From a checkpoint of a small masked spectrogram model.
Training: 11100 steps, batches of 256.
Data: trained on melodies that start on their tonic, played by one synthesised instrument, 26041 training examples, 109.1 epochs.
Rows from block 2 of the encoder of a small masked spectrogram model, named by matrix and row number. Rows with one number within an expert belong to one neuron, the router's apart. Each number is 50 + 10 x the weight over its row's rms, rounded and kept within 0 to 99. All counts start at 0.
After each expert's rows are labels from the 100 clips, of 14848, where the router gives the expert most weight on average: "top examples" is what is common among them. Only what is clearly more common there than usual is listed. The data: melodies that start on their tonic, played by one synthesised instrument.
# router: router (encoder.blocks.2.mlp.router.weight, 32x128), inputs 0-42
# up: expert up (encoder.blocks.2.mlp.up, 32x64x128), inputs 0-42
# down: expert down (encoder.blocks.2.mlp.down, 32x128x64, transposed), outputs 0-42

# expert 6
router.6:41 59 53 54 40 43 56 66 25 70 46 44 53 56 39 29 42 50 71 39 70 50 61 56 50 52 50 35 29 53 74 39 56 56 26 50 51 65 55 53 56 51 47
up.0:60 54 46 45 60 58 54 51 40 42 52 54 40 36 36 59 56 37 52 47 42 46 36 35 41 30 39 58 58 36 58 46 54 47 49 65 46 51 57 58 47 36 40
down.0:43 61 60 52 46 47 47 63 38 52 50 37 41 53 32 65 59 36 41 62 48 39 35 56 51 56 41 55 59 48 69 41 33 67 34 65 60 69 49 63 51 45 71
up.1:56 52 25 29 71 59 49 44 53 48 60 49 39 31 42 46 41 50 61 38 60 37 61 58 60 42 53 45 30 66 51 50 42 41 55 34 52 56 41 60 41 59 62
down.1:49 62 56 44 50 56 42 68 58 64 67 53 50 63 44 41 54 54 61 49 55 33 55 46 42 50 50 44 39 36 70 58 47 44 52 54 46 47 50 40 57 30 20
up.2:60 53 37 52 57 62 50 55 40 57 56 39 57 48 53 51 51 56 52 40 47 39 47 53 26 65 70 56 36 65 51 58 56 30 45 39 74 58 54 64 59 59 35
down.2:53 63 51 48 55 72 56 64 42 37 55 49 51 47 43 36 32 39 45 55 56 51 59 32 75 58 54 44 40 37 62 49 69 46 33 62 55 52 50 58 51 49 38
up.3:68 60 29 41 78 32 55 47 45 42 49 54 52 61 52 58 44 65 56 50 33 58 58 45 58 46 52 46 45 53 35 42 53 60 66 36 58 33 54 46 38 50 66
down.3:38 38 46 59 42 62 56 49 60 43 70 44 43 47 47 53 54 28 47 37 42 65 45 64 42 58 49 48 40 57 55 49 26 51 46 56 40 40 56 52 56 37 49
top examples: tonic: G#; bowed string-like; oboe-like

# expert 29
router.29:40 54 32 42 66 56 34 43 46 55 56 45 32 52 53 46 53 59 31 60 42 56 50 49 53 45 56 33 48 57 43 54 60 48 49 44 47 51 57 29 44 49 66
up.0:48 61 46 40 65 40 68 47 56 39 35 46 58 31 47 50 52 44 50 46 51 55 67 56 57 33 43 40 56 45 39 16 40 46 61 44 55 61 49 43 39 55 45
down.0:52 59 57 50 51 62 55 44 53 51 42 63 58 55 60 47 59 54 47 53 53 38 41 31 50 62 43 72 46 53 61 44 32 27 53 41 60 37 56 51 58 49 52
up.1:39 57 17 58 81 61 57 36 35 57 62 42 34 43 55 43 54 42 42 47 41 55 39 51 38 44 56 40 46 50 53 52 54 77 50 49 41 34 45 37 32 37 69
down.1:49 36 62 52 47 42 50 59 47 53 51 35 60 43 49 58 37 51 49 58 44 46 36 58 43 65 49 50 47 49 57 51 45 52 41 59 35 64 63 39 57 60 53
up.2:49 43 34 62 51 40 36 50 41 55 48 49 54 29 63 55 52 48 55 56 38 52 49 49 43 48 54 57 32 40 57 58 58 67 53 52 47 37 41 52 57 46 31
down.2:45 47 50 43 26 40 49 51 45 50 45 58 62 42 50 66 40 63 33 32 38 48 51 43 45 75 40 55 70 40 57 38 61 41 41 47 42 42 50 49 70 55 50
up.3:70 72 47 36 50 32 31 31 42 55 57 53 39 25 48 60 40 46 60 44 64 39 32 55 37 55 61 54 44 22 54 55 58 53 51 69 44 54 53 69 44 45 58
down.3:64 32 56 67 50 41 48 48 43 32 34 49 48 42 52 52 27 48 71 48 64 62 54 48 40 58 35 67 47 42 67 41 51 61 54 36 35 51 47 53 52 53 30
top examples: the note C#; tonic: C#; oboe-like

# expert 8
router.8:51 45 53 73 49 68 53 45 48 60 45 69 25 57 61 45 54 52 39 50 45 42 52 50 44 45 46 38 42 67 61 65 54 39 58 44 31 43 54 47 74 50 23
up.0:39 45 50 54 45 40 40 63 29 68 33 40 55 45 48 51 40 60 45 46 56 52 33 52 70 55 44 41 47 27 65 33 62 41 44 47 28 54 46 46 40 45 34
down.0:31 53 61 49 37 52 57 63 32 48 34 49 38 39 67 51 40 56 31 49 51 41 47 49 40 60 30 54 68 30 62 46 58 28 51 52 34 62 43 66 53 59 60
up.1:60 64 44 56 43 54 56 52 42 42 39 56 59 55 46 62 73 56 55 48 48 55 30 45 40 67 75 83 54 53 56 43 45 47 58 46 61 58 54 60 39 49 36
down.1:42 44 54 57 62 47 55 54 44 48 41 59 49 54 37 45 47 32 42 49 23 48 38 62 54 51 59 59 35 54 53 44 44 61 61 30 46 35 49 37 57 69 47
up.2:62 47 51 40 57 52 51 31 43 36 50 47 47 40 64 56 59 49 52 41 23 50 60 38 27 53 62 61 50 55 42 63 27 68 65 53 60 64 66 59 62 66 41
down.2:53 45 49 62 39 45 52 46 40 60 55 48 51 26 48 56 56 52 78 58 42 67 30 65 40 45 45 66 40 35 61 53 33 54 61 64 46 56 57 42 68 28 64
up.3:37 48 37 48 54 52 55 27 54 65 53 56 36 38 43 54 47 58 47 47 50 57 32 54 65 40 36 46 44 54 52 61 63 61 54 48 48 43 54 61 51 28 56
down.3:58 50 85 50 69 38 57 43 56 54 50 44 41 53 46 33 58 31 54 53 58 65 27 44 38 62 46 59 41 59 54 26 32 57 53 56 49 30 45 53 45 31 57
top examples: sine tone

# expert 30
router.30:41 39 40 64 58 47 46 50 44 45 49 43 52 48 65 49 38 56 43 54 60 56 57 50 49 43 53 59 49 42 52 44 46 42 48 38 49 47 48 44 40 55 43
up.0:48 40 31 48 73 51 45 55 49 45 48 62 33 52 49 60 65 61 55 43 57 47 52 67 50 32 62 52 36 53 64 49 34 42 55 61 54 30 52 45 31 36 27
down.0:53 55 68 46 42 32 47 55 52 68 52 40 44 48 42 53 50 54 55 53 56 45 56 50 59 50 66 47 40 51 53 46 56 52 25 55 45 47 46 55 51 45 60
up.1:46 44 35 49 56 42 65 48 51 74 47 47 55 61 56 52 55 43 54 42 53 62 63 43 57 42 36 51 48 74 50 50 46 55 48 37 65 40 54 47 52 48 47
down.1:37 16 45 48 58 42 42 45 61 45 50 38 51 68 58 46 48 49 53 52 56 64 34 54 74 65 61 48 30 70 55 51 44 71 49 61 51 45 50 48 43 62 49
up.2:58 53 45 53 59 47 49 37 48 39 40 76 38 41 54 48 52 51 39 43 36 52 67 56 53 32 52 37 35 47 53 50 39 49 59 42 37 26 55 44 57 43 45
down.2:52 56 24 65 54 58 50 48 35 49 75 63 52 34 57 49 58 53 57 30 57 54 68 51 67 48 53 55 49 47 54 69 40 47 44 39 35 28 50 38 45 36 44
up.3:36 53 47 54 53 58 49 58 58 59 50 45 32 39 24 30 42 41 58 56 55 62 41 65 61 45 57 48 44 49 49 39 54 47 47 43 43 48 48 55 58 51 50
down.3:34 44 37 41 45 52 38 61 38 58 48 48 57 44 50 37 32 59 47 71 46 39 50 44 56 43 47 52 70 36 66 43 55 51 32 59 41 71 47 64 54 46 44
top examples: tonic: C#; tonic: F; clarinet-like; vibraphone-like

# expert 18
router.18:34 42 45 47 60 49 56 49 50 49 30 49 53 50 51 35 63 62 64 64 54 50 55 55 64 45 60 53 38 59 48 47 64 51 35 53 66 52 46 56 43 28 47
up.0:52 42 23 46 47 46 37 47 32 48 57 68 47 36 40 53 34 44 47 48 47 48 52 54 62 59 39 44 39 59 60 58 31 43 44 40 36 42 52 69 32 53 44
down.0:35 56 39 47 40 54 60 52 56 45 61 54 40 61 46 55 46 47 56 55 52 49 46 68 56 49 50 39 37 32 49 68 51 34 42 52 42 43 41 62 52 18 39
up.1:34 57 53 49 55 52 29 58 22 58 44 60 51 44 65 49 47 58 45 55 50 51 42 64 67 47 52 26 51 48 46 39 50 44 48 46 33 41 54 54 52 51 52
down.1:51 49 52 49 37 60 51 46 51 40 51 66 63 50 54 42 42 42 37 42 36 43 37 48 67 57 61 50 30 37 51 63 56 54 41 48 36 36 58 51 32 60 58
up.2:43 54 57 55 39 45 71 45 57 75 50 48 37 29 39 59 52 29 70 52 52 58 49 51 58 46 42 60 43 44 61 35 38 46 56 66 50 47 70 51 51 46 49
down.2:52 53 61 55 42 62 58 53 52 40 47 43 55 52 53 58 45 49 55 29 16 31 36 33 58 54 50 43 51 50 52 61 45 67 60 44 34 57 52 48 48 60 59
up.3:65 49 42 59 48 53 83 52 66 45 60 43 54 29 50 61 60 39 69 49 47 44 48 50 54 45 46 51 60 56 52 45 48 59 55 47 54 57 45 52 51 55 51
down.3:31 43 50 38 68 59 47 31 45 48 49 57 70 61 34 41 55 47 41 59 34 42 42 54 72 56 54 54 43 44 42 56 56 56 41 38 43 45 38 57 56 51 50
top examples: sine tone

# expert 11
router.11:51 42 50 44 50 51 59 57 60 42 57 38 53 39 44 59 60 48 44 51 57 37 40 66 42 32 41 67 56 38 53 35 51 36 40 48 68 44 50 45 63 35 51
up.0:45 66 37 45 63 50 61 38 45 42 52 42 49 45 70 58 55 32 55 52 53 60 54 50 42 37 56 43 60 46 39 36 42 52 52 46 52 42 51 48 42 63 72
down.0:47 51 53 56 41 47 40 79 55 66 45 53 66 44 52 47 54 62 33 58 49 55 41 51 61 62 34 50 52 60 49 45 53 59 32 41 26 41 51 61 33 40 53
up.1:36 57 44 48 51 48 57 46 51 29 29 51 60 39 47 53 59 44 64 63 59 57 42 48 44 62 44 38 72 56 48 51 49 26 57 38 52 36 38 79 41 63 37
down.1:53 52 46 38 48 59 57 51 40 44 45 54 58 39 51 57 57 25 49 49 55 40 45 59 55 73 40 45 50 33 55 55 53 57 46 42 43 55 51 59 43 64 53
up.2:56 64 51 70 41 68 61 42 42 52 48 47 37 57 48 53 50 38 59 26 55 60 31 46 55 39 48 49 66 51 55 38 59 63 56 58 41 66 66 61 56 56 46
down.2:54 45 49 49 70 49 59 43 40 43 34 46 50 36 55 49 41 48 50 53 26 30 34 43 44 48 37 49 47 46 42 38 53 51 61 69 60 63 47 44 55 56 41
up.3:44 47 52 60 36 45 43 44 44 55 47 49 44 61 49 38 59 50 43 55 37 66 65 45 55 45 54 44 46 48 44 57 55 57 50 61 43 46 37 48 66 51 31
down.3:50 49 66 30 67 56 61 55 70 45 38 56 34 71 45 36 54 50 53 37 41 52 48 56 29 51 57 67 30 47 52 57 61 64 44 44 67 64 48 53 68 49 55
top examples: the note A#; organ-like; tonic: A#

# expert 14
router.14:56 40 44 60 37 42 51 69 46 34 46 64 45 49 53 40 36 55 42 50 61 43 68 28 70 48 39 27 69 54 60 48 53 41 50 44 53 28 47 39 30 51 45
up.0:65 55 47 52 46 54 65 51 60 40 50 48 69 47 55 49 36 40 43 52 55 53 56 39 41 54 39 66 63 49 36 59 39 48 53 40 74 55 39 56 54 55 28
down.0:58 62 56 47 35 52 59 55 45 58 53 49 56 36 19 48 40 43 43 64 56 54 52 64 43 53 55 42 43 32 55 40 59 58 48 38 41 45 42 60 48 45 44
up.1:50 54 40 49 55 30 47 44 51 46 49 47 44 40 48 49 50 46 54 39 74 64 74 50 51 32 44 59 51 34 54 53 53 50 52 70 72 59 63 47 45 30 56
down.1:51 50 41 56 46 39 54 64 51 41 47 48 49 36 71 41 59 37 61 48 62 41 39 24 37 32 56 55 55 50 57 55 34 59 47 55 59 59 43 54 43 73 54
up.2:40 40 61 51 36 30 41 54 58 40 58 44 36 57 53 52 50 49 36 50 34 53 64 58 33 61 62 53 47 43 43 68 68 50 40 67 53 57 56 40 52 55 51
down.2:55 41 69 65 50 50 44 46 59 43 64 38 48 49 69 36 43 52 61 51 51 57 50 37 46 31 53 45 43 47 37 53 51 58 30 50 52 67 47 51 42 56 55
up.3:46 63 45 37 77 52 56 40 41 38 55 32 56 45 52 54 53 56 71 56 43 45 52 54 46 48 58 52 57 63 45 58 56 61 42 47 59 51 41 62 43 44 69
down.3:71 27 36 68 40 66 52 47 58 54 64 49 53 29 55 44 48 63 41 58 43 62 55 42 57 55 56 57 65 50 43 54 29 42 34 58 47 35 54 49 44 52 56
top examples: the note E; tonic: E

# expert 7
router.7:49 54 75 47 52 55 58 53 56 40 51 24 63 49 55 59 51 47 52 57 65 56 54 43 42 49 65 66 50 52 54 43 55 44 54 52 67 54 37 67 62 39 48
up.0:70 51 33 57 50 53 45 41 62 60 54 54 47 41 40 40 55 54 44 51 34 38 63 51 46 64 70 46 26 72 49 43 55 52 57 37 61 44 52 67 50 53 53
down.0:52 59 64 58 32 40 46 51 40 55 52 35 48 59 56 44 52 43 51 50 46 47 39 44 37 61 51 61 72 40 74 51 38 57 40 54 45 57 56 48 46 38 67
up.1:50 56 50 38 58 50 45 33 43 53 53 48 37 40 56 73 46 41 40 29 55 54 50 54 63 36 50 38 48 51 58 53 58 48 69 42 37 43 51 57 55 45 56
down.1:63 48 35 53 53 52 40 55 65 44 40 66 42 53 35 44 44 45 54 45 32 45 43 48 48 45 70 43 57 37 31 45 33 54 53 57 54 40 58 56 44 49 47
up.2:57 54 33 27 55 59 35 52 45 36 54 47 59 45 46 66 52 59 59 59 62 52 41 50 39 47 66 62 72 48 47 60 47 48 45 74 56 55 46 52 45 38 34
down.2:50 64 62 48 35 51 50 52 46 61 44 55 62 37 55 45 57 46 41 63 40 57 48 47 38 57 22 47 47 39 54 29 53 40 57 59 48 56 48 57 39 47 57
up.3:54 56 65 57 48 28 44 53 51 54 46 56 45 46 58 44 53 69 58 45 58 60 36 64 66 48 54 45 63 58 49 46 65 48 60 68 43 40 55 45 56 43 64
down.3:49 70 60 49 44 56 61 64 34 61 54 39 49 49 51 57 49 43 50 55 54 52 45 40 33 61 55 61 44 64 54 33 40 49 59 54 59 64 56 59 45 42 64
top examples: staccato

# expert 1
router.1:59 36 40 40 53 59 48 46 59 59 41 38 46 41 52 52 59 58 45 48 32 51 63 59 57 41 45 73 45 56 42 59 52 64 47 40 56 34 51 52 62 51 48
up.0:61 49 46 37 40 67 67 36 49 66 53 48 52 37 73 41 41 52 44 50 50 54 53 54 49 50 41 45 39 50 67 52 50 31 49 65 51 56 44 62 38 39 47
down.0:33 38 52 51 62 46 59 46 46 38 43 39 52 54 49 53 54 40 50 49 54 61 45 42 60 46 50 56 58 56 56 38 44 42 56 58 51 44 54 36 76 36 51
up.1:72 43 65 46 47 64 51 46 62 48 70 40 35 41 44 61 43 45 52 51 40 46 45 63 38 32 70 61 54 66 47 62 37 71 50 49 57 55 50 51 50 54 56
down.1:60 62 63 50 54 52 61 60 50 63 57 48 48 48 62 50 45 51 49 46 54 54 70 33 47 58 40 47 47 23 46 51 59 34 40 66 38 48 55 42 34 62 72
up.2:49 54 43 53 46 32 44 44 41 54 48 60 55 70 47 46 72 55 36 56 50 62 46 46 42 60 54 61 48 57 48 35 62 40 48 54 47 40 45 46 65 49 53
down.2:36 56 34 51 48 41 49 62 50 36 43 55 50 56 51 45 56 51 51 57 55 64 56 50 46 50 53 62 65 58 47 50 33 57 52 51 41 51 55 32 64 44 53
up.3:57 53 42 50 46 53 39 34 34 53 56 51 41 51 66 52 50 40 66 29 50 57 47 47 63 42 49 38 43 39 59 51 38 50 59 46 26 57 65 58 36 38 57
down.3:51 44 55 61 44 61 47 39 48 42 66 45 61 56 52 45 48 50 40 44 59 50 51 52 43 41 49 39 63 51 53 45 51 51 40 37 57 56 33 54 45 59 31
top examples: bass guitar-like

# expert 15
router.15:30 44 41 37 53 42 44 43 58 41 61 53 58 69 52 40 66 51 44 58 50 59 55 57 42 68 52 40 37 60 58 61 65 42 44 53 41 40 44 39 59 51 64
up.0:52 55 50 29 52 34 54 28 53 51 46 51 49 57 38 59 44 54 55 39 56 48 46 38 75 52 45 57 53 49 39 58 51 46 73 58 54 64 37 54 49 64 65
down.0:55 27 53 45 51 40 59 61 51 27 48 41 40 43 35 36 62 45 57 49 68 47 59 55 48 42 48 69 37 71 46 58 42 52 70 49 68 42 46 41 43 40 49
up.1:64 54 56 40 41 50 64 43 52 49 45 43 62 46 53 52 34 53 34 49 58 45 44 37 61 51 38 43 57 58 47 48 51 47 65 25 52 55 39 39 58 56 33
down.1:49 46 68 47 60 41 64 43 46 57 52 49 51 34 73 41 54 45 54 32 59 48 76 37 50 53 33 53 63 48 51 40 53 44 43 49 45 45 53 57 59 62 48
up.2:73 50 59 45 64 48 64 47 49 47 39 28 65 50 77 71 44 51 55 58 55 37 46 40 51 51 61 46 53 54 38 52 55 55 60 46 56 51 25 41 22 44 45
down.2:46 43 43 33 39 49 63 31 47 50 47 50 62 68 71 63 48 53 55 45 54 43 55 49 39 72 36 34 49 50 70 67 56 54 56 54 45 47 51 57 62 38 46
up.3:64 49 53 36 58 65 29 34 66 40 62 48 47 63 44 62 53 55 38 53 49 45 60 42 43 57 67 59 47 47 40 78 66 43 50 50 74 51 53 65 43 44 61
down.3:57 53 69 50 35 55 34 60 50 52 60 49 48 53 50 55 51 56 67 55 48 42 48 46 35 69 60 65 48 56 47 15 33 60 52 47 48 48 54 45 57 29 43
top examples: the note F#; vibraphone-like; tonic: F#

# expert 20
router.20:35 53 53 50 48 52 54 53 41 40 35 44 66 49 54 41 35 50 44 53 69 47 68 54 53 41 62 30 50 46 61 40 58 57 43 45 57 55 43 62 36 42 65
up.0:53 54 48 45 73 50 74 47 42 35 50 39 53 48 52 49 41 40 61 51 58 46 41 49 43 48 37 34 48 52 55 43 41 64 50 36 46 45 40 33 51 42 59
down.0:46 52 62 46 54 45 66 56 30 52 35 56 59 45 56 46 45 51 52 45 49 55 47 53 50 55 32 44 50 34 62 39 45 55 52 54 32 36 43 49 57 63 62
up.1:63 63 46 47 54 54 75 52 68 39 57 45 54 37 49 68 55 44 69 45 46 47 59 43 56 50 48 55 67 48 42 54 42 54 52 48 65 69 39 43 34 64 49
down.1:59 48 55 49 35 57 45 49 42 49 49 48 50 70 42 36 39 48 48 50 28 62 24 30 54 48 69 44 38 40 33 46 44 55 54 53 52 66 59 56 40 57 53
up.2:55 50 39 47 64 45 42 52 55 47 48 54 52 46 29 43 49 56 52 58 42 45 32 53 50 44 34 53 60 70 25 50 39 59 54 46 50 54 44 44 53 59 46
down.2:60 52 55 24 62 53 48 62 38 65 39 44 50 40 37 42 50 54 39 70 39 56 33 60 37 48 63 40 53 63 51 44 43 54 61 47 39 51 57 53 43 70 59
up.3:61 52 46 41 76 38 65 56 56 49 46 49 47 59 58 50 47 63 56 54 44 64 41 59 53 43 54 42 52 67 47 42 35 55 57 47 50 44 45 43 53 75 65
down.3:39 37 56 57 58 52 70 50 46 54 58 45 50 46 52 63 58 56 70 50 60 59 55 54 41 70 77 56 61 45 54 61 40 51 55 51 47 25 50 49 67 52 49
top examples: staccato

# expert 16
router.16:64 46 62 49 56 52 45 49 51 62 47 53 43 51 59 74 56 38 39 36 42 38 56 43 49 42 66 35 28 40 55 36 42 57 50 53 50 50 32 61 47 39 36
up.0:40 58 38 41 65 43 46 35 49 60 50 50 49 54 45 52 53 51 68 50 50 59 46 57 54 56 48 48 43 43 53 44 52 70 53 62 44 60 56 46 51 45 57
down.0:42 35 54 44 54 50 59 41 50 42 57 58 46 48 46 43 69 51 38 48 53 39 41 53 56 55 54 52 45 61 30 78 57 36 46 60 58 53 35 56 54 41 52
up.1:51 72 55 55 61 44 50 41 30 28 48 69 56 64 48 46 58 50 48 61 60 65 57 42 60 52 51 57 70 58 47 49 41 37 68 62 38 46 52 58 56 50 47
down.1:46 50 47 57 45 59 55 51 63 39 42 43 54 57 30 35 44 55 61 44 49 63 62 65 46 27 42 42 60 32 37 60 59 49 45 71 67 61 49 48 41 50 51
up.2:35 69 52 52 35 56 43 57 49 63 53 49 48 38 53 49 44 65 46 63 68 58 42 49 59 48 56 43 65 42 56 58 53 41 49 56 44 63 54 60 46 44 52
down.2:35 46 30 64 11 61 29 64 52 41 50 51 49 43 54 59 45 67 48 52 50 61 33 65 52 41 42 54 61 50 29 51 60 46 45 68 51 61 46 62 56 37 68
up.3:60 42 57 40 43 73 54 47 57 79 62 44 40 39 64 56 33 48 44 33 47 51 49 54 63 43 48 57 38 59 60 61 54 41 52 32 51 39 57 64 58 44 45
down.3:46 58 24 46 44 50 38 47 50 55 42 51 46 54 61 78 43 46 51 42 54 67 52 57 60 47 43 36 54 51 53 41 55 29 60 55 50 59 57 57 46 38 47
top examples: plucked string-like; harpsichord-like

# expert 17
router.17:59 52 68 52 38 58 56 49 59 57 64 45 40 29 51 52 47 37 58 36 68 42 54 35 28 59 48 35 76 47 62 55 49 40 46 64 56 55 57 60 60 46 49
up.0:44 46 53 46 37 48 48 50 70 62 57 53 37 46 70 59 51 41 52 30 52 44 37 59 62 38 54 32 58 52 49 56 46 42 56 55 58 46 68 61 48 52 47
down.0:47 62 56 58 39 51 41 35 40 65 45 69 70 20 74 50 62 39 53 58 68 50 32 51 56 62 38 51 54 37 51 38 38 33 46 51 42 57 47 59 43 51 53
up.1:61 50 56 45 59 47 37 41 49 42 51 50 46 50 65 61 54 30 48 40 58 58 60 39 52 53 59 38 63 57 57 41 50 31 53 47 35 40 65 44 51 30 32
down.1:56 53 55 46 46 59 45 42 42 70 53 44 61 35 73 52 52 50 48 71 56 45 49 57 52 47 39 44 47 57 69 42 58 18 53 62 41 50 60 51 47 43 49
up.2:58 48 52 44 40 56 60 42 57 62 48 41 54 60 56 53 53 47 36 51 46 46 60 59 47 66 56 58 37 59 47 72 69 47 50 37 71 36 53 86 58 50 62
down.2:44 57 41 63 36 49 43 56 41 55 45 50 58 55 68 40 60 31 43 59 51 58 54 52 45 58 44 47 74 50 62 36 55 31 42 34 42 52 44 52 55 45 42
up.3:72 42 53 32 55 65 60 49 75 56 55 58 44 33 45 59 43 39 48 32 61 39 43 49 48 39 49 45 60 59 54 53 39 34 53 58 60 42 46 61 52 51 42
down.3:54 44 57 56 48 41 56 56 29 53 45 62 44 29 66 47 48 28 37 47 63 48 45 48 45 72 44 43 56 41 59 40 55 53 44 55 29 54 62 64 40 65 41
top examples: bass guitar-like

# expert 10
router.10:50 46 60 59 48 53 47 58 60 52 43 40 66 32 50 47 44 55 37 60 45 40 45 67 59 37 49 48 59 58 29 30 46 55 50 50 42 54 44 64 42 46 36
up.0:58 55 29 47 31 46 38 49 40 76 51 48 59 56 53 47 51 49 48 53 58 52 64 54 72 64 37 39 43 40 62 44 76 50 56 41 40 37 44 60 41 41 46
down.0:60 43 57 51 45 33 52 51 49 46 59 52 46 55 73 58 50 36 43 41 55 45 53 54 50 30 55 29 29 35 68 46 60 43 56 53 60 41 57 54 47 46 51
up.1:51 51 52 34 53 47 45 47 51 35 37 61 62 33 48 58 37 55 49 63 55 46 28 53 59 44 36 49 51 60 16 49 37 72 60 43 46 58 29 62 57 47 51
down.1:50 44 56 35 53 45 47 73 50 61 59 44 36 27 29 49 55 54 46 61 45 48 40 59 58 63 45 56 66 56 38 45 47 57 65 48 41 49 39 49 51 53 27
up.2:44 42 46 53 48 34 44 46 50 57 41 55 46 51 45 46 68 44 31 44 28 50 61 50 73 64 52 50 27 71 50 56 35 48 61 38 47 21 55 65 54 51 42
down.2:60 66 59 53 53 41 45 43 45 55 37 48 58 39 50 51 51 48 49 47 28 45 54 40 47 53 34 62 65 52 59 52 37 37 43 41 44 63 52 42 48 55 51
up.3:63 53 34 46 61 41 65 44 55 47 49 52 48 54 57 55 54 39 40 45 36 51 80 58 54 48 47 63 37 56 41 59 40 57 48 40 57 41 49 44 48 56 45
down.3:60 61 50 51 57 40 48 42 30 50 47 37 62 49 59 51 44 56 46 48 27 62 67 39 54 51 45 52 52 48 58 44 51 44 36 53 37 45 50 39 47 56 52
top examples: mains hum; sine tone

# expert 4
router.4:35 41 48 56 52 36 34 62 42 67 60 32 36 57 50 40 49 54 47 55 69 53 52 44 52 52 56 51 39 30 53 41 48 40 42 46 54 41 53 36 55 68 60
up.0:67 57 55 55 34 43 73 33 45 44 50 62 54 38 50 58 42 43 66 34 67 48 44 38 56 43 48 45 53 35 47 47 48 58 64 64 41 53 63 51 38 50 45
down.0:65 60 69 45 48 58 54 47 53 53 41 61 59 38 63 64 49 49 37 50 52 46 50 57 39 39 37 57 50 64 46 49 56 34 59 60 55 62 56 71 49 40 62
up.1:61 49 39 38 52 42 62 37 49 50 45 46 59 50 49 61 56 54 56 34 48 45 68 50 48 64 67 44 39 44 52 53 50 69 54 46 49 33 51 62 52 61 52
down.1:64 59 60 55 48 58 40 52 50 51 43 53 57 53 55 52 41 58 54 42 44 44 61 70 57 52 45 70 45 52 42 40 54 42 48 62 66 61 54 64 33 35 58
up.2:49 45 39 54 65 52 33 51 60 39 60 54 44 63 49 57 38 59 63 37 49 42 50 57 46 43 65 36 37 43 50 54 44 50 58 46 60 50 58 52 36 44 44
down.2:67 65 71 71 46 66 47 73 44 70 66 44 46 35 40 45 53 51 51 41 69 51 55 51 48 42 57 49 32 42 58 57 42 50 52 48 50 40 39 69 27 43 61
up.3:46 60 47 53 45 54 46 45 47 57 41 49 60 55 45 52 61 51 53 46 35 62 48 46 36 59 73 40 46 50 43 52 55 58 63 54 55 52 37 54 63 52 67
down.3:48 54 54 50 56 59 38 44 51 43 55 57 47 63 52 40 60 38 64 39 45 39 60 58 50 55 37 65 52 86 46 35 45 52 43 59 50 60 45 56 40 45 45
top examples: pink noise; muffled (low-pass)

# expert 25
router.25:43 45 73 53 38 56 39 49 55 56 56 70 47 56 36 58 52 46 70 58 65 47 26 40 53 47 34 47 67 62 37 45 50 60 51 66 32 63 52 51 43 63 56
up.0:45 53 55 59 52 33 56 43 64 43 41 61 56 37 35 51 61 37 60 50 48 58 50 35 50 57 50 55 61 49 39 52 48 43 51 78 45 64 49 43 71 57 43
down.0:57 39 51 42 39 37 55 53 40 73 57 51 56 30 54 48 47 47 35 64 42 50 54 45 43 54 46 58 56 56 50 43 58 39 59 66 35 61 55 41 52 59 66
up.1:36 62 57 55 72 49 53 57 31 31 58 53 44 49 47 40 75 57 51 52 47 60 36 44 56 37 59 58 60 54 55 50 35 55 51 46 47 56 60 46 77 51 57
down.1:34 39 49 46 63 53 44 54 67 49 62 60 36 48 60 63 55 53 46 54 43 55 56 56 46 31 33 65 53 60 48 58 56 44 61 61 50 47 50 36 49 52 32
up.2:60 59 51 33 43 41 63 46 59 48 45 54 56 43 57 59 47 44 51 44 72 54 72 58 43 66 51 35 47 51 55 56 87 42 50 48 42 46 56 42 44 39 58
down.2:49 55 68 62 34 52 55 50 57 61 55 38 56 39 30 65 57 37 56 42 55 40 48 41 42 56 32 46 45 45 51 41 64 52 40 63 47 48 57 73 37 55 66
up.3:37 44 72 41 33 49 57 54 31 56 45 48 56 38 57 44 52 50 50 50 68 42 31 47 74 53 43 79 53 41 57 50 43 43 52 43 48 63 53 68 47 54 57
down.3:52 30 53 34 33 36 49 45 50 50 51 65 52 39 57 54 58 65 40 55 50 68 66 51 52 44 43 55 67 40 54 66 43 48 67 44 48 42 54 40 49 49 51
top examples: horn-like; sine tone